Weights of a small multi-label image tagger.
Model: 6.31M parameters, arch wide_resnet, activation relu, widths [96, 192, 384].
Data: trained on rendered roads seen from a driver's seat, with toy cars, trees and houses, 72500 training examples.
Rows from block 2 of a small multi-label image tagger, named by matrix and row number. Rows with one number belong to one channel. Each number is 50 + 15 x the weight over its row's rms, rounded and kept within 0 to 99. All counts start at 0.
After each channel's rows are labels from the 100 images, of 14976, where the channel reaches its highest value: "strongest on" is what is common among them; "peak on" is the class under the peak. Only what is clearly more common there than usual is listed. The data: rendered roads seen from a driver's seat, with toy cars, trees and houses.
# convs0: first 3x3 conv, stride 2 (model.blocks.2.convs.0.weight, 192x96x3x3, each kernel summed), inputs 0-95
# convs1: second 3x3 conv (model.blocks.2.convs.1.weight, 192x192x3x3, transposed, each kernel summed), outputs 0-191

convs0.191:79 37 42 44 44 58 49 52 33 26 84 50 53 53 39 46 79 79 45 38 29 38 58 42 86 43 43 42 29 47 65 42 40 49 40 51 52 58 49 66 37 47 31 43 42 25 75 51 54 64 69 31 43 40 45 45 82 49 73 30 59 55 40 44 67 61 16 24 40 44 52 57 41 56 62 37 82 58 43 49 64 49 37 35 65 21 57 22 42 31 32 53 37 52 65 50
convs1.191:44 46 57 42 55 33 53 36 56 33 45 56 33 49 36 33 15 70 24 35 28 29 50 19 45 39 26 43 21 30 50 58 47 64 51 36 41 62 57 58 34 49 48 55 21 51 62 40 62 34 30 74 31 37 72 62 43 34 85 44 53 53 55 47 46 58 44 82 60 49 54 66 17 32 35 58 68 36 52 43 68 31 33 36 50 59 53 44 46 50 90 56 50 31 38 46 18 55 37 58 51 51 59 60 79 43 70 28 66 45 49 40 30 33 46 42 36 75 72 44 76 67 63 29 61 67 52 44 72 45 59 35 49 35 47 42 28 71 76 31 39 60 41 25 57 19 43 49 64 36 46 46 45 56 80 58 35 61 55 44 43 46 40 50 55 38 59 37 50 47 38 64 25 44 40 57 59 62 25 85 32 28 59 76 61 44 22 40 36 46 43 48
strongest on: car
peak on: car

convs0.43:52 62 39 47 55 43 65 88 34 38 56 50 52 49 57 48 46 52 24 56 16 48 41 37 50 66 72 27 56 56 49 49 56 87 58 59 55 39 58 59 26 83 51 34 21 37 28 45 19 16 43 47 56 48 61 35 55 45 41 28 59 50 27 37 41 50 52 55 48 62 50 59 59 59 73 64 46 54 60 50 31 78 31 20 69 40 24 41 39 50 56 42 20 50 67 46
convs1.43:31 45 65 74 46 58 30 28 67 68 68 30 62 51 32 31 42 54 21 59 66 47 20 47 78 51 59 45 50 35 59 54 35 38 47 50 20 45 42 42 54 57 30 08 58 50 58 37 39 48 67 50 03 54 45 54 36 53 47 32 23 78 62 42 53 56 72 53 37 50 38 78 29 19 34 35 58 46 31 30 56 52 55 61 45 74 43 38 47 41 65 28 42 54 40 72 31 73 42 58 67 42 45 61 48 34 55 27 36 62 45 55 51 63 40 87 54 54 53 63 65 19 45 58 46 74 54 60 42 57 49 50 46 34 38 38 34 29 62 43 36 54 17 56 49 51 62 16 36 20 56 65 53 40 34 48 67 54 38 27 36 41 38 52 64 29 59 28 58 62 40 42 37 22 31 33 33 56 45 46 20 64 72 53 56 63 61 42 41 61 47 43
strongest on: car
peak on: road

convs0.35:53 42 11 35 66 39 39 50 47 40 46 61 46 53 24 63 47 56 63 29 22 50 49 38 29 54 31 33 55 35 38 50 45 66 34 45 51 48 34 46 57 45 76 65 36 44 57 66 75 82 52 32 26 36 29 43 77 10 44 39 81 49 37 67 55 43 50 47 57 76 48 64 41 28 42 48 60 38 35 34 44 40 17 55 47 59 51 45 43 38 44 40 79 58 73 59
convs1.35:43 37 34 72 57 32 46 73 54 48 31 50 38 48 89 57 53 46 49 48 83 54 25 86 86 56 46 51 60 55 51 36 59 33 47 48 56 72 43 78 30 56 32 41 41 26 16 61 69 62 61 21 52 58 67 50 86 65 60 45 55 37 65 45 48 72 41 71 43 35 31 45 45 54 26 51 50 37 32 60 49 54 23 69 26 42 27 59 27 52 57 49 56 43 48 46 10 59 80 65 71 57 58 35 60 54 57 39 62 42 64 46 64 49 55 61 62 57 54 56 68 35 38 29 32 51 51 30 75 39 63 49 48 40 12 53 42 24 31 56 57 57 63 26 52 47 41 67 35 57 47 66 46 56 68 38 74 57 78 59 62 62 18 58 60 77 48 40 59 28 55 50 61 42 41 59 43 39 53 52 51 17 44 46 56 38 48 35 56 45 82 43
strongest on: tree
peak on: sky

convs0.57:38 43 39 45 49 35 65 55 39 33 69 48 32 26 33 42 73 65 34 49 55 64 61 33 60 48 55 60 43 57 99 46 43 47 46 84 44 37 42 39 00 46 49 74 51 52 33 71 71 59 58 55 46 46 78 70 42 43 28 41 59 63 20 74 42 37 46 38 54 45 48 47 37 36 74 27 41 47 53 47 59 50 53 32 55 49 67 26 73 53 39 42 37 47 57 31
convs1.57:50 20 54 60 53 45 52 61 46 40 36 78 52 28 29 59 62 56 42 73 44 54 34 68 62 38 29 53 36 65 39 41 43 38 53 41 56 81 53 28 47 37 47 23 38 53 68 40 41 67 55 52 64 21 35 88 48 59 83 62 66 28 44 70 32 51 46 64 32 46 41 54 21 70 61 72 32 57 69 32 54 45 42 51 47 47 44 51 42 53 83 42 65 48 55 31 69 32 38 32 44 57 48 63 63 71 53 23 60 31 56 35 45 30 39 40 63 37 29 41 50 45 79 37 65 64 38 32 67 46 64 62 35 45 56 44 64 53 24 53 77 47 31 51 61 53 25 70 34 32 50 59 41 66 44 47 40 58 29 28 43 32 32 28 34 34 57 26 36 62 41 39 33 66 36 57 29 63 49 83 23 22 46 53 58 53 31 17 28 40 61 36
strongest on: tree
peak on: tree

convs0.62:49 55 31 56 45 40 35 36 43 42 55 46 31 35 33 63 36 42 35 32 55 48 41 63 53 46 39 50 67 40 37 82 76 69 35 39 55 61 12 52 28 67 52 43 78 49 41 40 35 65 31 55 50 79 34 48 19 64 23 50 47 68 65 19 39 63 65 67 47 40 60 49 60 62 25 54 48 38 45 27 70 27 46 55 33 38 54 28 24 60 34 56 23 63 53 57
convs1.62:80 56 69 35 66 63 55 69 56 40 42 45 42 50 33 03 32 71 67 30 61 18 64 33 57 33 57 39 52 59 37 33 42 56 44 51 36 64 63 62 47 40 39 82 45 46 52 63 65 42 62 43 26 31 50 54 38 50 60 56 55 57 50 43 90 73 48 44 32 10 48 27 42 58 72 56 29 65 81 75 45 73 64 43 76 24 61 66 25 76 43 49 30 56 43 42 58 57 70 19 50 36 57 38 51 66 28 65 69 44 26 66 36 44 48 52 46 35 47 68 45 60 64 53 58 57 50 52 65 50 35 51 40 97 66 48 46 71 66 52 50 36 51 52 64 29 49 48 75 59 25 54 29 63 61 58 53 34 40 60 70 47 83 63 48 71 30 48 58 52 37 63 48 56 58 48 46 58 49 31 40 63 49 36 53 20 42 53 50 49 34 68
strongest on: pine
peak on: verge; pine

convs0.30:71 67 31 56 57 49 33 42 77 76 51 50 43 43 46 53 43 62 57 38 08 40 67 45 49 24 36 34 55 67 94 56 32 73 44 48 55 26 38 53 36 34 60 51 53 45 56 42 48 17 26 62 20 60 26 37 61 53 23 37 52 53 25 60 56 37 45 39 45 38 61 72 36 58 56 37 54 67 34 59 29 78 49 42 54 44 56 54 60 62 70 39 58 52 36 67
convs1.30:39 47 32 54 57 30 46 67 50 50 60 58 63 16 66 24 12 40 36 45 58 46 52 63 91 56 32 44 51 77 50 60 46 63 32 74 41 73 65 36 36 82 43 31 35 23 43 57 55 31 11 54 56 46 30 67 50 65 32 29 62 33 54 27 87 63 45 46 58 49 52 48 78 50 30 15 36 37 36 54 34 23 61 41 46 58 49 49 57 58 61 50 64 65 27 57 41 32 37 60 75 44 53 31 34 22 39 55 69 40 26 54 65 33 47 53 38 57 50 52 31 50 24 51 51 54 57 29 45 55 44 50 35 32 35 39 67 42 47 36 68 65 50 67 54 30 49 50 37 66 37 67 26 39 66 43 44 49 64 69 60 34 62 39 48 60 17 39 45 36 23 64 40 58 45 52 42 34 60 25 35 57 31 29 58 41 51 31 37 31 56 34
strongest on: tree
peak on: tree

convs0.159:99 56 51 45 69 55 47 60 68 63 50 45 35 73 59 46 41 64 33 41 63 62 71 41 66 43 34 54 25 63 78 61 57 50 64 53 71 42 41 40 50 31 42 18 73 51 79 40 55 35 72 54 36 38 63 67 32 55 40 59 70 50 41 55 55 36 53 50 37 37 45 44 47 37 62 35 64 68 32 65 33 62 43 69 26 43 31 33 32 40 39 72 44 68 58 42
convs1.159:58 60 47 38 36 49 70 15 38 63 52 55 92 44 38 56 61 51 57 41 54 66 74 54 62 60 53 80 72 81 71 29 47 50 35 51 36 46 61 48 40 77 78 49 38 45 58 78 59 58 51 68 52 54 67 26 42 32 66 23 45 64 29 53 67 59 64 50 45 41 27 21 35 69 54 62 91 53 45 31 65 35 70 42 50 62 43 63 53 69 78 46 56 46 38 45 38 40 48 60 47 97 69 58 82 50 42 33 43 47 42 27 58 42 60 35 52 40 53 55 48 32 27 47 35 58 53 47 53 61 26 51 63 53 74 45 40 19 52 43 57 50 36 54 39 32 43 42 45 35 46 63 30 45 54 33 45 78 99 44 41 23 59 41 70 48 57 42 47 21 30 59 62 45 33 48 61 44 65 37 49 55 52 45 52 47 44 83 53 52 40 46
strongest on: tree
peak on: tree